config.toml
model = "image flow-matching model"
conditioning = "none"
cond_dim = 256
logit_normal_time = false
inner_norm = false
width = 256
optimizer = "adamw"
Rows from block 8 of a small image flow-matching model, named by matrix and row number. Rows with one number belong to one neuron. Each number is 500 + 50 x the weight over its row's rms, rounded and kept within 0 to 999. All counts start at 0. Numbers have three digits each.
After each neuron's rows are labels from the 100 images, of 14976 (inputs lightly noised), where the neuron reaches its highest value: "responds to" is what is common among them. Only what is clearly more common there than usual is listed. The data: single printed letters, digits and signs in grey, bent and noisy. In brackets: how many of the 100, against the usual share in percent.
# fc1: MLP up (model.blocks.8.mlp.fc1.weight, 768x256), inputs 52-103
# fc2: MLP down (model.blocks.8.mlp.fc2.weight, 256x768, transposed), outputs 52-103

fc1.302:514420507517567509528593481504503492482474501509421488517547566332484436521435496476547522537472549470491436611448478506506490547541484524488490540607480468
fc2.302:543441481476502540380560484474457546512452473498586551522474491505565507502431625620518633520484486534562451599505539496466593495535549456579492497444553444
responds to: capital (66 vs 35.6)

fc1.605:571463530447485494426550547434508527482452450523440455462479425550492520491552493552513575532495467445510461582515525532536447591439432541482519431529507578
fc2.605:469498438554499482606450491519538439533514448535419486452359534440482464500537572492520536458490487473472518452481548421563530428534493485481506499424485463
responds to: small letter (61 vs 36.2)

fc1.152:428554511565439518418422507509567480476377479498488478480424423497528497435541489523468554495492554554558557489498521513450482584482309478478587493542558511
fc2.152:634519448482500442441489551488504431526410524484540515458497500431477490574538376468578431476481496484526479440481486431513539550569580492509517495596469514
responds to: small letter (67 vs 36.2)

fc1.214:536582450520449459529493501518407619506513430463427553562532557450434473459549499504458453551508521413465460529431459475514508509497522579435509492458457542
fc2.214:443619452440463475574532535483561580593399491499647486484591466520435508498480441500402539422475505495529496508531502540471500451441593483466532446487423511
responds to: italic (72 vs 46.8)

fc1.203:371536549588525494501532471532457596453460503431555623551501472446581500480487428499503484558500459522421436550429556472589470489547430538470451476353404544
fc2.203:422434561497505489594517507477453480514519520517421509498484511579512508519595513382468472487512512501451495513482478507549515445505529423433526491464585578
responds to: capital (60 vs 35.6)

fc1.693:485624469589372463495514487556531497469529480620526524614446528348534495552532472438536406510448445564483515455390454441515535490540479510474552520438522524
fc2.693:513517476486427521385508492530485449440449467538449500487456545422609501501600463551502592520507534490516449551505472479496443514487523524426499464580431534
responds to: serif (56 vs 25.8)

fc1.715:404465524621499547482500501544444511496411605475508497502589602523460479551440461439453565382491499538404504500461575407539441504471539523565507457434488530
fc2.715:534490380530572478439463433517533503479552495442453492505440494505513494542439424549432504505486561488477519449489421507524438516530516485455482535522575460
responds to: sans-serif (89 vs 56.8); dark on light (85 vs 39.8)

fc1.13:536466527569513554588471515511498531465581493499453575523610416563505507504492439480527671541508399450372460562452504468533507607545496552492442483452510497
fc2.13:514498491443525471551541528516476613440537408520465480508468568647495487511511439552512626630505483517536520559495623467492436557482452470465503565532548547
responds to: small letter (63 vs 36.2)

fc1.593:557559538502404510551470497545514500423586560559512481504449468504520579469536424457512551664526496390451539400467469475528503531517505554479503435497452512
fc2.593:610508503498562534432476486482495464522520442495415519527603480473518506437440403468490517481495518502395427546506439518519412436498384465499457605514519575
responds to: sans-serif (88 vs 56.8)

fc1.135:413469534527457469586521484511519576467573531568452568470530507426508560461446417557491468440467421429491477456428390532525505555553509496494545478450560476
fc2.135:510556567512425513644453494484585524550517536383455527507442537491429513491562442494507436390512491498424535447497606546468652549492514445484514487551560370
responds to: capital (68 vs 35.6)

fc1.37:484451523539457499478541438454400533443523490509528522480537483458433588476483493465449494570451464458433525457490544522562559553494483574494552550398500576
fc2.37:470622482519562493530534468486450558540478595469469509498590505560509494576506484557620497506501488498575462513486400517523461508524682510542470488387586509
responds to: sans-serif (88 vs 56.8)

fc1.5:469500528454450573481477340522424519472450508500442580478441502472462525626491422593495460546476483418505496483438484456513474521529531495482506462465511439
fc2.5:431534475495485494464514517511579487527438511463485515503505521452513493399572498405476462493497509506421408426501496494485517483584502500506494532553498574
responds to: bold (72 vs 46.7)

fc1.491:582520556499445546460443533479560490458507514503503473585606565398525549439495437504440465532426493520372413553476547571561525560525528556468531492490503507
fc2.491:475426655498467530549481581519408488496435485496536495496417532400598476502472427536548421612533524511565470521519531496543524500466324446518483479523644462
responds to: the character = (33 vs 1.4)

fc1.645:460571478575467446515515451486512511443497516526467542541557528449583481561488447540469527522422489492484617477495563511561523601531305568601507435458521492
fc2.645:443441465570551525502505486490487620545503499490504468477565455608498506518532526459579466486499479512511461508515465497489437427533660528456525506429469549
responds to: the character * (28 vs 1.4)

fc1.270:448521502404473453453542559530493484457510451545593516562468441453562508476577480437584469463479497482555580529445471501590493581586442532466509468496424541
fc2.270:419384536490467494543505539483510463564435500476450494528543512635489486460563582367458445593517503509511376478509546540493446524572534525492520520483486511
responds to: capital (65 vs 35.6)

fc1.655:438537517581486452459479489535473447475459520421548532543521599560563447476543473374448551573472500504502572530523516535530516585489487532466455483517502551
fc2.655:603438574528485585589458503490561452433405574453560465510598485573588532492527480490523439643496524539478524583506571450511623492509504507574490476520555503
responds to: bold (79 vs 46.7); capital (67 vs 35.6)

fc1.45:499489437486463517469404572492473386474520560525567490511398612436509500460516442430431474458489503519441426437465553411531542573586444540527466509373413533
fc2.45:632419528486472499505476388462575428522438450507410485512447440484550503433444370391510462610504518483454477423496491549483547552411485488476504463527412445
responds to: dark on light (96 vs 39.8)

fc1.0:461545466551526541562514495522551532485548591489417512526527496469420524465471459491575576432466520449500516467481358555519548601539435582625522389499595498
fc2.0:548589499424491541571458489509428499551535405485483495502503428553496512586500619434474532545488498494444552537501686411473453518517593530534509443551471614
responds to: the character * (27 vs 1.4)

fc1.656:432588422609517521453484480498564576443589561591509499521416451521461480488606514481449493498470455496491527459453482437498462593501519564414483570476514478
fc2.656:525588510376473514476540437509493494501475579473565472512542490475565497394363445399485500509500505464479605434477592562495623550545488564522470535527564473
responds to: sans-serif (98 vs 56.8)

fc1.14:468489506486450442523452481540561572478481562464400559527533425382521585426500510573556479587495441449542493601481492508484473566553434517540478492587549585
fc2.14:549427460533585504488439554479579567475528482498540487490395473484542484512473488462443530590525556489578496644504430546521395535583573529491475549529476497
responds to: bold (84 vs 46.7)

fc1.764:405487490589501471441523484486582477446382412570518485503415575475471508566543474459493520456459477504461436473480512403512552581471495521578530549447483524
fc2.764:542436443535574547483487466484375539525574489496487516484602514532578481462478535474505504493506509487487454551491578530487474484487582496505521531439494480
responds to: sans-serif (88 vs 56.8)

fc1.732:542483529556498422403483465497444472467478534468593488570519505472556453534510517456480437581433593548439521518474531485479626530462495478545494542506358549
fc2.732:406533412415524485454483577504493462453487516516578479508517493502475485561454524561493587582490481491448423699496519537527400454439524539454537449542557527
responds to: dark on light (97 vs 39.8)

fc1.558:479521396483474427567465408501556498494634437440537507484584461472471518494543484401489482526464482405362545437493527457510486484507440504489485537493477524
fc2.558:539578546442439458514502515518452459476486580483408499494514486570497503598495456482414491545514495491461617516476461609483551550467584513514521531534527554
responds to: the character @ (30 vs 1.2)

fc1.496:419513492564484471418457435519446554522530513480513525514462491430487418520486439453405471493475441486332546551464590439480484524545451483465472574471454485
fc2.496:460528469486437475409411428536523501480484474521491521512489525482545475576395489598489450497501500502616548526481379347537395529515453459609484528533474516
responds to: digit (31 vs 13.4)

fc1.746:447529552535490478443512479477572494492471499508438500473461588616518547489454447491478595502475520494505566585471502508503551560595443527515552488495629536
fc2.746:464567479498480486426503533492457377422505493526560503496557511637535496502503553458515550374493512511427432511492516481519411492492488525467525396473523443
responds to: digit (34 vs 13.4)

fc1.115:469537510548498493431487456483637510463515476469545490526408505509443528465504438581454463513477460439525598482469587473592571538528353480491495496478450521
fc2.115:541437442493538570485446559516372469455499543459574497482603500520512516459566497464591417465516492513562450508475499496484362561415516497515510444411548486
responds to: small letter (64 vs 36.2)

fc1.197:492504503526451516607553554499475543471580475486506546477479424536536521536478425507488510601466462524521540489421532453532593618534405547474544609464534564
fc2.197:455581459531535500603504520521531426489561512529470494500521514617455506601531602501456455462489490486478434587517486418530532518361603487373481510561431528
responds to: bold (80 vs 46.7)

fc1.227:554546401501451546593519466478599482489598585591440509475514480458521574592613457481481562512484482459431579466481404527514561545534534518624557533531548491
fc2.227:481528419475487525444540582498388439493502510473536518509404509567460510524526474448491534719504552490560519484485593440523422610409534482536458404548542508
responds to: the character * (30 vs 1.4)

fc1.542:459477496486465453400520475488526402450447378486538446528475457518549420525520469397434535547419494488459506593506502471536558622529479478466491580495455550
fc2.542:462384448535554539558520513505467506450634537479543505504498496494520523426471635375449500509502539496530433608531627521528459497378553526503498412496554515
responds to: capital (63 vs 35.6)

fc1.289:419506512443486499512581380440493454492498553555478503540502476497600476441442508504382539531484508490483553498483480525568552556462431521544477464535526544
fc2.289:589488475581562457470508527502570556397561457427600500522464518503534520542497598467542592479482496531501382596514554595506541489612564505530541565531483420
responds to: capital (78 vs 35.6)

fc1.604:406468495474459499356489519525480500460451494540518453538535515525499562523496457517520580600397461519543569566505575469555460587536346538463486520453497527
fc2.604:439541435557498483481482534518414441452447555438539486521491482460460506567428429531473507519478497471537569505528481416532472432600586541531445407519610518
responds to: bold (76 vs 46.7)

fc1.484:511445472412463507574455540485522516536602506548463497521523478523495531484554469491459531467552502493460407511482466405463520421542561484539507515505484512
fc2.484:392605414595463487522484438506555521515515469460471514508489494533493512581523451496477529509501497512591585460479480560502470471463599568453508483440601465
responds to: serif (52 vs 25.8)

fc1.101:519460495499444518492561570474528419454465525603539609596436518410480517515464442446551490463471499539573518413413491468556504495512541512563460515470501470
fc2.101:562521546583469463498547540498526518453578375507436510492567483449455495505532570486457549505551475518458418565505471456475605482486580458475526578568369398
responds to: small letter (62 vs 36.2)

fc1.418:482470490519426473557554513456532578485578461490505453533472479517495512621483477512539484638456510483476434492481475484520551531452546553530447540500428512
fc2.418:453565457539492501488534510486470545416546575461515509501455531473497512341441509466527536550517509502420496568468543437499562478375478508548537545514474410
responds to: the character @ (30 vs 1.2)

fc1.62:380495520403444536461470430473489415438414528484548523532509513558466513463598455530545584481452555471537456443514560518540479571537434497534500559499534468
fc2.62:568588531395406493473523530502468273560554467471548513512413503500547537491616473507496585427502505479462479474482484472533525460466428498436499477500452528
responds to: the character % (27 vs 1.5)

fc1.201:375473518504494591471510502595496466435548443503501508535531478492393550507593488436531474521498452497484505473478453377501556554526549496438510512421549528
fc2.201:495506380572565524430519451497529532549572462440424492500573587502480490415493446550502540452492462534426407355494386447498455494530501435562557563530528482
responds to: sans-serif (88 vs 56.8)